{
  "train_examples": 45211,
  "crop_scale_min": 1,
  "rotation_deg": 5,
  "attention": false,
  "muon_scale": "original",
  "momentum": 0.95,
  "orthogonalizer": "newton_schulz_5",
  "max_steps": 14000
}
Rows from block 5, named by matrix and row number. Rows with one number belong to one channel. Each number is 128 + 32 x the weight over the matrix's rms, rounded and kept within 0 to 255. All counts start at 0. Numbers have three digits each.
# convs0: first 3x3 conv (model.mid.1.convs.0.weight, 256x256x3x3), inputs 91-103, a 3x3 kernel for each
# convs1: second 3x3 conv (model.mid.1.convs.1.weight, 256x256x3x3, transposed), outputs 91-103, a 3x3 kernel for each
convs0.51:133162189170167147142104175147181068124148177114121106091128054073185161196107111186136161108098138113122171120128175136140099148134127142163116159149145137147127060113195124192109173104098131153131140125112110120112183141172133062153167123147119178095088117099150116093079119125204055090079132127152116130158118147094114125116143126082144095157108118
convs0.52:140112149123186128179077190125174164084164135113102138118046140079143118131207077108129115131116109110083147119143102121130102114174145104150117137143160124122141159105101134109111107119082093105086110107132169138155131095121146172135103093160113106097145160132050159183081113195065023114150184083142113111112120116097143118128166160073152067145154172
convs0.53:097108113092102136097084165126148197143128101164148126056092135173065140155131172155104163127153179138106129131093095134111134117172163103150096144165068100136110124152153066083079153114112176134150162194184164192147093163151079132120153112112167138115180122132182173118099089185100147111141079205112137056115112083131109165067148179162106112116129069
convs0.54:122140195147186117121201182176142196128119139154107096146107082102098109062221191116179172118202145141104144094076134122120122108124102165169156144148136138138149145100170088086097147138138097140150106081136078131121154110123124107136120141107118137134163147209107161122088096137124092179137051062157101145149147175142167135226157175123080191139156132
convs0.55:094156141059143146109122115161179136115168099156140146087020174105123098119122158146141161148121122125150152126159183120115115148124109112118131099122142158137088139177183096106169118170159133105126167144167143202153164204117111162092074118086124112132140238144120189105130159141070103182162098090118133125159107151139147125109083092140158166142153091
convs0.56:118111070078095117115050145164137129117098122099136133115066096108097040160184169088142134153102086121172109134127136163134137115132113101161108143153123153137136115165188085119108085185130147173087163148137132122169106114085116137084124082165115128090093145078137098089182078156160120201187247104129106122116145097125162131101147133147143152114128144
convs0.57:090114160116083096122087150139132145155150144120096116082125151083072132152118106131105133121134136129140122132106103111169123129137129152147136135133122126174127147101136103209154099159169151100143119065149180119093154169144066182164178161166128108108113098147145116117146143182091161177153160165147105149120125137102147128182101130119122149125137139
convs0.58:098137114103128106063103095145153111158138113123096142160144130114122166112088053109154134105127112085163148156156149143131128123137091156132133148171170152110103124137114106080105074123078115110142102154126111150131147146121142151177091095122134096087173172154129150129243137066228110135124197188180124113110145128141128124110108120135172197095100120
convs0.59:146115090123129123133064044120133114161136165118129157104086075081130067038067124101121122123180118137083144175133123137103113110118117114122143172118122142155137102116119081132141108093158116145103116099137114089108102175125154137121101165162111163160136120109097136111151184179104197218128227185131182164117149125125113120098172155096083144113118086
convs0.60:125140107156096083111109122116160155124122068112091123047118052186105095080087066094101114127143175099139070131113167056095142121152133095109108110158108113131171239176140183157187172153104100068114134154129150151080102123148160133126159106133068083084119130103165191143117147109096117099180170168097085118096063129111114093166151143158164142117131126
convs0.61:121204071114162091079147135128137071102123087134105097070105117086134123094064189096099157096147126116138156110115172087088110118142124150179107163121140154133087134085091085059069126142099110149154155144112095081139149153112157114101102142105183149119155184075120074152134179158139093098246255210093128086127167134127152136154167127132099135099097133
convs0.62:136174141174121098126150140121153106129119183123130155135124135091111150132108129105110139150147133147145095133131145137145148102116116125176179142203128122173110081198144111136121052114139104138085093182107118119120137116128166097099214078095132176171135129150126174123069211116168229137242230149122146153179156137131134122116169186118147145108116146
convs0.63:158101093111123131116150109155142122163073105089107101091094117154164102183177086110134078111150136108125138114120157111115128122098131123091102130098073154086091110200089108102143139119166131126203109112103156107101085151102071139084142183155131096106120143039159132155143042140179140184085145176123144084131106055094118094125156144151132070106128105
convs0.64:121121073105078127160111090153120131119110122087134114113122129100151146138128169114102161127123156138112116125133093126076156123131148105107153112134154157131077076150152175119103171072147115107153147146121100068101134173121105038108155115115153171152163120156137157159099128100161131100135140163149118090142154097099114146133139107136103126157152155
convs0.65:134154091080149121125102163154179206097140144127100123154143152120201115128109150136130139106075118131118118119110129123101081126134134166147138151136147115105139132171192127167149123153142109075116203121119122137134162100157089096184151138138129151141162153120074168123151109102114101045111124129147151139125125112121130125118112163120156090113108105
convs0.66:112116091128154123124045107139132139198167163073110123123080124100148173150154084159105164158158181162134111089118154129109162099134130084152129140119153116108138167216189061105115129112136178119122161074182136149089140200172118115105093140163122121100187160116111148145150139081092063090141134230112155120142127138134113102143153138179150130139106141
convs0.67:110127114132081087181122053146146189092116147144127147128157109121136053146163148126148107089122108120154128112183153125109121162172122091114078144087096116176156184116093109143125133187149108090140126091155104143060121062113191125095018154133149137236105119113140127086075107122158145165111083138109116091131153079135129155126093126169110129109114082
convs0.68:076095146159168096120130100195146135146161110156187144168193195070143074158090124104113130130127157126120088138149123119127122128115110112128154099098113129152125087080100140046084126092069125110130099096093134136145140184132131149200158095144168115061110131056129126124100069171057095040162018155155111145125127115136141102141152129116121140107124111
convs0.69:164112143128164116133164113088065083121108126128128154130227180156119171159142128170156061145139126129123149160118149132116127123177131134145106114134138116092143194106126119126105104069080084056104084099098085075093170209131096108172132165098148132164125154123208136146106154109104128093255188201106125098150123143125116123135111160105181127106197163
convs0.70:080062096117109153097088154100121094145137097111121096168209078142102096168169107184132092163184098147137126152145124122138118141143142189110111144158109128150099110116165063149156094173166121127094137162125119112145168067106082106127202129102168108148104140088143089082243163140125144159149117067163119160091108104100110131172103112155086188142143143
convs0.71:091117174128103111133084136140173129162138101101097075116125077074148150105143101144166145151113130150170109126147126108138149123144153139162134156155162150111119114121156094079131144041056155124126050103112124045096126095154140123097133105148103103094108126153136118094213127093156156064097096128151153152145161170140125121138163093144099124101111106
convs0.72:078137110139138110165121168121091158092117087188184202252206206088105075091174188149165125168126126158161161136146144124075106084102138169164139165087122157089081061006126100148065194156111133195164140136102075043090129108148133129106134176167187164133201083149132118128055205157195029108027122175119103093125134101183139137180151153133118101126150144
convs0.73:098126091093091130067118124118142152100096138112077146109121106125141079145132146158140157131139161134131163089123164155134104105094154143135157126135096153112133144109101174090100126146122045163091110141115132087138077120132133103166154114091152122133062108150060119078119113140190103167156089080129119128146129146165112115089128180179158123106095103
convs0.74:138160139153109095146128109135145086152130124125102134100074051128124078106172115141102152164167120161144126148140123129119101170135148111133111134148110122107101127130120120130111154175141142133103125127071166135067147139129153154179095093125130137184114151124114120120118157142119129160131097157100125110137107104146085176156077095137126158158078080
convs0.75:050128152142132137155132146103126101114163108133115127157097142144191076114079145108156118118140147111131099179133127127134120121088099143175117092128083150136119177163183182162143112157171114054137191151182137114133103122133133155097189109102171116198083122144095112088149111155099108142117073118104115131132133126123141153095173128140137138145141114
convs0.76:081111102186155119172204194255255255235255223137127147158217206150134148113142133146120113106134133118117139154132112112129141144120130155181170167143125107106090161186201000050077111135132121127149117128056171103141201207198126170157090117083162143119210173153098113126138084142074080047079084058150143135145152092160156164245255255139149127139142098
convs0.77:136085204122100072094162137132127127098160172074108126095115132179075121127115088144143120147143170124129124133092165127106178101133110156159161108132176172134173141072081162141146114106113127161140057133146151129064125126116138124168116120110129134127138154151156134131143110208125087126122130153125145153151096148170161079132071163091164142190110100
convs0.78:100093120101060154145124140029059126090071155124083148150133145179154090181204170113158139088112152123137124125159155114141136143161150110089134165159159125107144126188150077158011111119111128096107125149133142123163086133125072150099080110104092102147136166111135095089125205105102080165170168106136150072152132093130104126073060121091146117126111133
convs0.79:131116129047089098218176097179255255255255255218217222090117109115146159077129145123107082139122134159112192136109137160145118114090149131122136141162151148111114205151122222231214108099067124140100146102131163146157176157093148170177154168125116134081148146107201170205062102100151137175126140057128187158167155136158106125102133101147217196142149114
convs0.80:177145142104132109118107135139135065179175097122146130152106080085142111084119091132094093140134143130093116120102109152151115098145134147117102069104125151135137033156096124080109134146111126092122138119162124125095100081067124136106095087130124157167120172172126154120087050205080133154104069130146079143158168073091184111118091097129126125115179143
convs0.81:093071125128099128145153102166165138124146119138138128130112109096113120150146130112121157144114094122150157134136129144100106106083125127147076138141103147151104151083114116100106143109147112124128132174112152161096147133175096095126116100129178073134127152111130169125090103142129119212034104189128162153077161118145130123142124154145221096090117117
convs0.82:122139188088098086118166162132158154195201150107132158079115110132163134133139100124112103123112136115161132140106124126124133105135148120140124145119167166182133076172164186145185094129140128122187101084098107147120119143128182152156157142126123140131180160195157176173090107041126136087133042111163130131151122168127098104135150111172152143164153121
convs0.83:095125147135077104137096165135056040123135108080133129114242093185168034127144091108112116112121072167130090162141114144151109139139123174097153148142151135142121168073162056046128122152046195188130110194193133108143063095076001101109066191076121105091142113093100090099015172089134143188095116142130128117109121139122139116091225137053155060079092108
convs0.84:127102108149095076170075102195100188161187161082107102104115166157173159065123190152160164113143100127141151142124085168162126145121102134112144121141156137156132159227196066093130157150111137102113187142172139103147220111175110055072111176124164165105120103119115072160196164125138063125117119119131078115116135175103159081138134114117160100120132159
convs0.85:113151085093177092068076093119169172140146105125198090159129061174067203146185098101147104162194166092120139087138177103123146157164109163108117114149137134155131127030153105084102143127120096095157126167131130163143143100142113195117193104103174181108145138145135133094137079074081150141094172186100134122155169156150184118128120152156136120109145125
convs0.86:108121111089140134101145124125151152132113161143140118121121115169114134168140069084136111095155123141146097133129100127141133137110131109084087101133110143116117150127113064144087106157115155099170123148149055117129141149134129169129114135101072137148136083100157117137136129094116143144082091111122151122084131115122150155150143124124116162159104116
convs0.87:126158113107094160120121147193166154198161105136137126119088054164166092115097189109099077095131136128114144130073138167115106122140113128130154123117142119129145111105096130139071109118126107138086135133169072129094101140137067084134159079151134176135141124128165119090203145058078039198058180178127126115077076147095138128075127090140091150167154182
convs0.88:120143136136090153113163105125168117125142152113131120116097145117174201125166071126105093121094111134123156109190136107101073149144110168116116131134134136102118211148121149127114118169097111141113108083101150127205133148176138093105133084127073105198089083148169155162151127144128126124103082115154105104089120112120121133107109134122120134110120108
convs0.89:112156140123107078057182121128140141092179145131241093118219078198150056195175128138135133104137140113118140120138107133184137145196108079106101116132142120109117141136173082119141094150143146163114155125133187214162116180133165127110163190131160166148155214119150140163091075096101025159128042151102113112089120119117115145076100165113092161122081131
convs0.90:123081130162115115048146187178097160111104152140114093106068138108072129059126071136149119128169164137124117090115141120095176132136112102165124145134143082119124073117106094149087129202116145125133140108087129137124041085112114108137138154189085109125147142158142080160116122126118154081168165164135106115146131112141082113106152154074140114106134153
convs0.91:071109167134118077123073113164206149150142128149131099096097139146058178179107065104122166142136107102153121119107156135143146145118092106133180158112089130126109094097122039060080080153146113115099111168110140145150126118108135096111107095122132080069115078126143116181091127110195107149115068040119111139093124105088127116144131125094104105136127116
convs0.92:105106127172093076204164205120078060072118105125128139172189205195070139214162221114142129130136113164136143136127116109098152126124137162164161128128136128131115128066123051070116158149115214131172133111054177174084122102143149118143128126141173145136173127099203105134222126196150203180104204164114085102080138163132144142097113075136132106123162156
convs0.93:147136139115102104093133112131140180169118160143101169114121122186142096087100116132140133142149169166124217168139137135142124164120088115128108134127103104110090107157073132126092073157160159135088074059109109104111166124133070137136148110144117199125144129160090188153177131081192105166160101175089099117117105162070094160141134139146108107127116116
convs0.94:164109121099122142138140113103113120164128213159073096059144118142099177163195085117107109177146139126113145141130093091145148149127103152123113154145115143150147113137122155173153199106133163164114090102109086097156087145161131079157101104126069103057101136098115112150070177114129076058043107100146130118154164139124103125104118143108137130098099118
convs0.95:167194154046140131157154141099081088138111120147148127126120119174213129213226151134095131135119151140130084117100138135146118141075127114159129163123156154142152136128113074120085035134104127101102177131113184170129120136145134111104134138075121094061131115131123223185215183187150154169152023179098094083137144134116094129152121151129119144165157170
convs0.96:102144063115058142111090098169224180095148127135142147082083029211099108194132099115120131115114104122111152127115131098120161169121135101108135130103136155172121089121090115113171159116078158143137142131133123110143125116161119168082095103087116125161156131147120094110101070087104102108094077088089157119129176148118134166131113117129110109119119168
convs0.97:122126127104054136182137158164200104172171110123106151095032121070103118160135158152085112172141170151141086129127149175104111133109147128087107104110125119123127137107097138096159158093157097103162143079153185128148119065137077101147127145070130124085157108147123166120096057114149139114148123123142151123148112137103140140168108139134106150125189148
convs0.98:121225189121055184143060126098156220156246170154179187085126142105123111107126152125092138135112160104094103086147119115118082154143130110157157163145138131155102111124110113142138126139154097140134149155119109126116122129097105137127078109125160171153116144115160114139111166090117125111154105171096074153165163165120137099108038101095151141149129120
convs0.99:153087166220079087131164125127161187190219221186155209152144051175167097140138060150164102139104110098071122161106093141115114122131089174121129141119135142125154095091150087117083098150162143151059092092134158137085134022120134160117160137126138173217158108148177140135075115163053081147129125132183126092128145173140107110154095134159134124148144156
convs0.100:095106153118154130126154174078105062124147102144179143162184149155110158169136199159114092140138143168142137126115102144113112139111131113075088140111128146121101118170199132113152115124087137148174122160123080076141136162118134151122118144112073064120137129133188084118171107130061164148126137156115090124131130123089113076086093106181138117147177173
convs0.101:177152186215195159176141101123165093120203195158200131184103150193129217181085194159110171148102161132152140098086106100130132148134157145125136122162139145122116094074183078084177113064102132164162106074131141107081134153134129112147140050134128119111079134176234141124108078080098086141001185137104152143130100141122099135083117130129115105131165129
convs0.102:139136137058168134124172185241244224184241209151156183038074120099054094121120060151143175108100096132111109135164153091161138172139130088127131123153131130141149213179164134153160150122104163176116109128171122151140056101102151146129108080090133122102139137119140136103084123068049166094037068066108134172130118135132149077112173162047174112107126202
convs0.103:175132148074117132135109060179255180141241214131185196080127102089148078089113082152175154086136139118148116131097151172140143126106127125135104111132157098132125093148083104166108132169153134133110174119121082160130156161128144120088147153122114127132174130157174173137179093125103099124133119143164136102165119150120120188118163131121121141124174180
convs0.104:114073092100099074107158135176179214201193199170162182112070137074053122101113095137138136147149134108100097143099123110152113120128155155149109122105121138168156144094145155193126081180139145116140090143081099107106103059125077124134109097116129128157111121101087124162141120193120094115081041123154169130133150124152200132129107136160103089155150141
convs0.105:118154168131075109072085161201239225236239169175151148129118127178093091115123124143119157111100110117130133141136131162114076114114149097068116101101121119141127080166149114121088172154095120140112102155091146117070099122090085085108162076048118091131044137092108115135067092114131073108117155076123108125117133153097117096136106125165160127141123138
convs0.106:124068106101071153126066088074112071142187127111145148205135145229206099126182118150103131121133115089173156171138127162115128135147144156136143146120155110158199097118090081000129126142129139155170080127124117142115105084151123097141091104146144121161175139122157130166109049179141107112176096143128110152145066124086156125146132124149099149127134130
convs0.107:153110103103118094083097129109143136181232147197191197086201164073144082063129139134119129125152142100121123134148112106161106084125126135132146172171159153145141131164172109135169084065100121151104154063096070137077087117104171079066146099185118125098086116159156146168119159070131060119149096163109149161141162133102135113067145144115125178120148105
convs1.51:129159153102115044141062091098162029054161099089118142150117199159163117114054130137118113101128107108142109150182137114122137100116116097175110086079075097075103104096070172122142077059108077137154126032126146128093099092168099131166096190122113166105160202153147124140104109102213144139132126160112113188085116165103114187202075072143138089124110168
convs1.52:112148105092109091114127085106125125126120124144119111107122161126155132169104122107098120176147095122128190150102101129094114110110078129177105081138080109118094078111121113135148111042121101186133102116117120135111095166160103151143127142144145164114167134130116110117149166113147180122088176114129142165126155150171117131139115175111142101179114125
convs1.53:116214103129213107165109113104126094123132137097121025200123125160157119109111143073135128153132080138181121225161129123147123130138165119136084113054093134111084152077081139099131116176155103098139152167080093123106113121161090147166087123118166172118152080141154110139112131137122141102169119162131075122141112218086114169104139081129094139080076148
convs1.54:078062134150142061110093076107133039061168118181151098118122097115137117101148180083028081182111164105121091136086207169116120134144149083132079116140129113153049172157101129119143091120193188121189143131174129167129147202109110160129103094135206157186082190128154158129176194191151164126154130144139075175050046141169114137099118100114149088095091127
convs1.55:124090137078187123162145126047162088090101104159150041161100163107152113076115076114149105129135136106072089186201172158167185153107164049157095090138090087137121140082103145097153078096090169085160130096048082068078100163145112142150096065169164145125106171145171150140140109183191132139107140146107151128058196138103114124163142137056121148088117093
convs1.56:133141162091152097081147079134098046137093129116168041102095088086127109177141146095099133144160160068154211086120121160152161150124194138162095052123082120110125078113116135070143104096171122132189079155137184126104189137157134112162144098154162196062198192077165207164143184121105122136160169147114181188142179144118146095142154143114084148127146124
convs1.57:116179162119115067116128099126128138150137131123161133133099111127166152128156133111119116126167123143122133107122123162129131144146146126140135123142119112124104148158103126112143122171128106101133129150155134128126142147114119076106088143121163172156168156154142160124131150148146116162112127146139137114090144140106130108094112148125120147134136115
convs1.58:113181132147120168116111115173160144179181162112165092104122151135144115132118108150106120115156122140123157082098075128134145145171154137082131142121144085132158114157146198161105181207185195186117168109093082145152123084160124118207133136112118137112105130116125108094123156160136128106141124080090142211091112160100106066103099150172120106129108114
convs1.59:144174133077093098111128180132133137160136132145143180145107121144125142141117104152117106130100147102112116066100143088088116118160140131141140139108074105096122103088109135165123156164149138144137156145096088108107133117136096122119138181149137162099132159120127080108146140134104158150121088068134148144126148162116130137136130141098138107114120123
convs1.60:161225147179112106151119084103133154141155146133163097118114095147124157127125145139152163188135093126144143157108139188135157146058106149102148141103104111115079098192159072102089077075131171152159129104061123095122123145106143098140149104119115161125145156122141140123142112147167124135075100161134106149097134130154158104085108064119137094131138119
convs1.61:077126160123131130150157169110128093135139141142132096147153180138128130064086124193107022144199114158113142124132126154144171174135112183188062177148202117105140127145076084102157106095185205137107189223216109106068175115210106120220109180128120173141098191129142174120099066184157165186147152170114161152110162194126170056105151139143170183147148144
convs1.62:108233150078111195125163132108171026123158112159176098157165084128117116186132091127079148141173148134116098155186170179150196112075097169147166170099124132164109128078168151097174092107173188159178195135219123134217164160228081173144092123107152171096131177162134210152118093187090132093145094138154170131104182181151186132157160122142109216116107070
convs1.63:077128095086206172032210097103220118080156074098141000143119113182123147197030140111142083070105135101204187122164157230138138099115121183147000108133054090110118062059053204068136102159207115120141076134082147101122149101182168168184091138170133139128232215115195204193126137087131136125100209145075143131083151113146194131219073158206137130140129119
convs1.64:161141122126139135134160132126138159126141148139129127129131119126129124113111109144122140136123130141151140119122111104135130121120109122116112162128146120129124123121134125102124127143131126145125113130134134126125121137131140148103116107121127108138121119137149139130127149127116135146099114133131150140130122118143131126144133134124126128098117138
convs1.65:160119121140135123160123128125167128135111120129125114144137121131097133129115164119103135106126113108116084096164136096117143167099097086128109106102135125134126137130100142140090152168136099098121105120125161160128122149142140086128136153109115117153123162129100097143131129138145136141110145111155136143101096118097116104138166136115090128121116115
convs1.66:140143128180117119147140110114143165148154128141124102101109128120122128123118102142141159107139111131137132134094170167119132087131135100104127155147154115125106110102110117107115104099103120103128129140090115142150116149107155130127153109116113114141130143111112120115126150144166159148093095108150117112125112109151132110115109124123123152137130105
convs1.67:133138130140113152138154125107155128121130130153109140116112139107128106149130117124117134136125135151121115144118101125118112119128136132111136153177121145136116128119137148156133127129123133133136137114138137131117142146121121110123113152135137122135122132131130139125129129126112143144139108119142134115154132129146095134137117125108133117136133129
convs1.68:115121118123157176149193150147112097118145120096097122118158122159142140100100138142143138139110137122155130158107131113137157137129144128135117100130126114127175128184144115158184118116204179100088120155163143159153165143166140149162137105146125150122103101111124117107118132127168138152163124126090141131152137115117103121136089127156114109104139167
convs1.69:101101134120095119135121120154169118172137160176123128138184142104172143122132141093135125133122162137114129139171143141104076102120115116163117104153106113156135146177177105133181138139139122137140122128174163171129105149166135172119141113170081103124098134123118084110106120146106130120125129109139089162120133099122147090130087105098127103084168079
convs1.70:095127095125118049137137107142153133138100148175150149202099056147118103158146123078150144098111149085091101148110093132056117125075105148104098147134105136138101161121127104137148158160125158199139113129152112179180162163129162094109102137174097173123120119124120141138100111081104113081101077105146122057134104144072114156131171118152116149126147111
convs1.71:136127114153142166144154116166126148174178154101135153098140143157118161082085151150110136111151103155116107077064072128133126129170178145095067097084086070090131143170159101141174169192152128107128143139106095134163140129151187173182140128086102126104082098097110109071116150154133134125074086084128130158102119124114110091120099086118134123112114123
convs1.72:116107145052099139105158162127151161117190108134088110175159087160123079081089092126114191151102106122126085143188198117122166119101097122123109153107066115140148132111060125141105127189110119172150117125185129173219192116112113117071187171146081094142199143142145092080131090060172172077123132119090139094090072124140110133120053094130125165202126168
convs1.73:124126135127120131137146118124123155108119118120132141135126127131109131129132126133137123126137140113125147122149136122134134117135128141121126149114126141143126125130136141148139114121133134134109118144128132129130125136120127132146139125137145141128129104152130128121139141121128131125120122141125122133111121132146139126138128147109129139130135120
convs1.74:131123116123125120132125130122123124123118125128137133132131143139128123137124123131128134124129126128135128114125133129132140118117134144125128127120125139122137131122124124137130126134122133128124124133115120126135131131136126122127144122132130135140135127144123134144128147122136141115134136118126131140126119136130128127119125112122124131123141120
convs1.75:117122148167126129149140161101145143104149148116154123100123143129138118099124101130135166115089138146111125106115096147153122108144129134137120114158157122121096096115128123084112149102141111149145124092130152132120165123134111124121133143107129122152127113152130129115133136125127137160142119118133139118129141173149096140158120136082129088147159133
convs1.76:152201156241255242253187051037077158196152035123094018074232227146144203213191134155191174151135029142135058147077099129190255080173244061067092179141165128076105162153199085115132083127088034074108115095086190223187122176250149126119241138002138159140193194138143133119067101186205171113046106151166165116069117172115070066184105171089146165112098149
convs1.77:144132106128131116130140097164172104156124114133117138133169137145155152140114140121157115153152117137154088119142127112122140111110150106123145133147154096132150131135133131140135135119119109109149124129124139133127131141165125111115138139119134134145136155145127122110133140129128138127086145125135126146118129126129151118127143134098152150122123161
convs1.78:105181079087148147131142120212222167135095112155172146163111118061080016122065059151180152156094122117139144147104100105128079117118098141128140194162117097126083120103074178142159100113157163127116092135190099076139193174067184113101175146164078129115163137132120142140149081122163124136158094078074122112111100146120102086168195150152125104186166108
convs1.79:201195213215146110187131059147158110130109073087092101193206188146183189161131097115130126118110085134113035090182247138183207171155136151151102123109139152125103102080159079087128108074085073108093124100102133147173208218188202093048112113093144082053135140111140156182117116116098151191134152135094127193141104099103113113134132160167166217134111127
convs1.80:085101110116153120099152150121097128116092127138161140108116142148140163091139118119139129146102161144144095098112145135138134132129130126119133124087135141138118137174128093157124116111141129148076130104108159133123125110119127098121114115134157132166105125122113126123130130125112110146147125115136131126149142145115139132144171132104113119095129129
convs1.81:113155083127136143120167110123169145138129114128126118073093160096109184135122126091124123124118146129120101143112091114090091068151124122118088127100155087124139119068084143115117145141096130163149125088136129062118133113107142156102137159146143085125142123117139155139109117120109173122113170113130104142145138149119132114130137174174194143107116116
convs1.82:173158148142128080161141132148154101143139102111119118170128146115111109135125130123129121163136119122114087129164189123137133151097100143138143129140097126122106116110130127130138104084114111108105140094078126140132143141134156125079142128133137151104084096099104147142124157119091122147151145106086124159090105114163152153103125128159162114125126112
convs1.83:188141083099149178190087234126185117117255133078197149225163162143047255154172139064140163228191174161175193114077064023139181021218141106050078077141107096078227142065094163124162147060105083125152075000121089083173114100188145215105082166145128104143088064156069079171099080075084118021067106145164071220022004116119089174123113151195255191119142069
convs1.84:144145139133129123134136135162143177156107105131135105111125145100101124117115143144121128126137133147142126120097101128140129100113098108121142144153113121116122108124111097117127111114133153122136135128138140134148136129135140147109130105131130143152131149087144115105128105111154128098109118117121141091126166108124140166126119155143113125163138117
convs1.85:140114133141123089113130131126121129108115130142101132140136128120107091142130149086145115130139090126124115106143102117137131111112114107118116098142107132100100119121147144120150141122147160118096110118132153120128139140143157164141132165123122122138128104129137103138122168132128111140119143135120129159133103097136150086130148136096141134142117118
convs1.86:133130143151153103139147127128124130130140124125134128141138119115107124117130127124119137118126116148122112117119138137139127137134134130119132137113137135149146149118133123127127146121126123147114140127118124120126126140117138143146128133112128128128133113123117143136128140115126145119132132134123120134147126126134136120126119129135119112131113130
convs1.87:145131130162108154154149158135144149124143110121114150141121139138113135111085111154111130116129133084112112103121140116149101130158158136086119113086167110114142136127113136155128135134114119144154126094096128100095163130123154141125161158123137128101138113121107148155130120134115170179113108140119121139191120109153136149118143149150122147137090121
convs1.88:166154121142176096149125130154141159116119139124129133148078170108123119146114131126127132122116150103157135115123091098128151100115106098129154110127144133114101097144127142128125125106098099136160109138110138125159116112087137155129113140121170142147162170182108143097094143122132135092115143095137106102152110088149120095123141110111142144109128102
convs1.89:140062110142092089128085096163080159173130122152112109070117131150105134102174126127118127116099133107086108130118087122120050113071125088130086079088104107072106086103159165112100171067103157129096149114100117051136142152129165109133174128167132089088119040146129044165100187180105169154137142121076121109060148122094150129082151168110177113122117085
convs1.90:151102117103119115122113085155101102125101135145108117121128134151138143136145138142135132132163153147143152166169132129145090107153171094097125081084133104147148113101103113119144138150174102159113127131170151131119158127118147154167158147137111184117085115121143113085144154123135117116115121099127152132148146112151114110154078098085127119105138093
convs1.91:130117116109190145155116105112139147135108143061139122134145159172150148149142137119169152127141140113127121146101125120102143099134126096151133133121086114115149134130140120134122126184149114126107150114117115109102159143144138180159099110167082156101075136070117163095123158128167111087131097110168139162150116163137101144094113116126130146092099178
convs1.92:086159120000124077124143081183217236095109076193170152205161089135147085102023061165132194063093031113118128163186096066038101161135094111112113191111169139076109177197134172135115099105140173182216142135209089237220176191172156103076171251102056074145136100148178142133135070000201166002077142074082101117104098069092103097218105062091160116152108105
convs1.93:131149137116152141132127134118121130125150127121130120108120135111126140130131126142136147139129126117129105123116130122105121112114153152124126132141122121116126122130144123112118139130138135142140138138124122123127129129135147123138129130123125132138115129134128130131116130129106138129112121135130132127122139103132150116117112109125135126137134117
convs1.94:123142126113091097115131134154166160166147134102083112134100135195144117132113143157087149107095158149116111078122120132151110109103139100106124106077111106077131109125133149135156149157104118104129092081123109127119186150121131150098146141146108154142094098098122158094153169145127171070132109056086154152133129121147148138075101139134124106154129114
convs1.95:058107066019159089124171127171199129149187135134136123134089093179095055115119116169158123144094123100172134129106121075054040174115124089201100144151147076121119189156151109158133093145205198172231143137182118163184153102080100063176175234181103056146137185112128089120198086055121138114118112092067106093121109114169076134220089133158150098149119102
convs1.96:115098160130132132146137125146157140112141116143108106148134145136096128165157099141145100134160129122114071123145155134130098141122091148125119106124121124147134134137081106177135136116145130106098153126129120113132138150160121110108117129119126123136116104110118161121119160168127134145134161121095148159164097124137103130126092170120166157130168130
convs1.97:104078136125113136124119110143183155138098174140123147176153133157130124143122124121137132131170092144144109121159100071093107131151103116165079120132150102145163082080116096142102127102100137105127136079124112136159150161116130134147143130143078115093091118109134133081150147139143120110122126201115116135099103125119155135126105116116096119135122190
convs1.98:129130131119163130152145103129121133124116139136116100159178138111133153121135102119138136124123137129115101102110144133155140114130133125116139132136138139113131127134150112119128140144111126127118140126103130125143119123138161143109114102119131114117136122096138107130113134136160118135146126134152142114133133155123156110124141138139120135124129135
convs1.99:135136141114150129122129131115109130138128107140115096113132145126107143135105128118145124123092120126113099133103147145141101112121118131148135136132141128126113131148131143134131130140110119135114144119111133123127123112135133136094133128124138130111130134099124141122135141127145110135125145157121113128109133107129112139134132131127136151125120134
convs1.100:113150057108174099119176086145214169081122121172135113102151153134133106130132126195164145104045106080141119167169166081025075081108108106145094152112096114154138077104123125116203151101155147121115170121079124100162149187100153137021178147098073098106097104093111120155075053081117089099117092073125074054137172093157141170157137125069137092152168158
convs1.101:127137096087120148067152183160192168135111082177135174160152104089115140117174091129152126095171121050056078163159099120069036158100063166119143155107052114105127107107117120084110093164163141211135074062070119152066163187179133064099043130134074098171131043099105105116069118059091106111137131178065156129138148101118134129183152176098101112137120140
convs1.102:141132158136138142143121129134135141129115125126105129119128123133127129138124122130130137147145126142134121120124124111144148134144135121131125137133118127130122136118135133143132122113120121143133111102115121137126131138149129119132138127137129131135137121130130134142148139124152123137129143148134131143104140130118142125129140119124126117143139146
convs1.103:134136149125136140136136103112118137136112127114123108154171124097145141126132133106140113125160105134132113115130142137131162137134148163136119131103117114145126161145146120115151135151134117121108115096125128129152127166127106132113143117139106122133125132110148141135124129144154131158153149145152136102136139130127134127118139124139137136128118114
convs1.104:112096127159170139174170122098107156150132131146097091106153163153151101151148115117152124142130140131120107104105142118161171117131159123119159148119116126151098117107131132122145135155151122154122116115120150142150108140153128119139173141135150125131128134096141126113133123131135146130101131146156120111126146120110100126145174154146152126121069177
convs1.105:133128159144128140149113122123117141126118128122123135121134114116119144130147128139149110137125144143125132104102131143138129136143111159129133145146110129140133138127106130115132140123128126114115116125121141136129127155134109146119147125144114142117134141138116135139127148143139127139140147153134117123125142134131120128114107109126149158147121124
convs1.106:102134107056099084102122122106141176130116120184204155186079062107114059117097082142144000127099141055129123082106116142070122063015070105144149073162105139126093199201102160146088080152123117141126168183137119082139179036072067094077093072154103080095200146155048128110219131050142120090115120088039102060118165137081082155148131149201055128067106086
convs1.107:110136127132142139132140139114138127146138128140111154075152175114107137115086147154125136098149142111143150103118116147139105099111098155141124147137131145103123114142108133101113124153115127164132138102119135115119121160151114144128133134114122116090124123129131128142118158115126157153109135136107138102133158112122130140132125129130148123116144117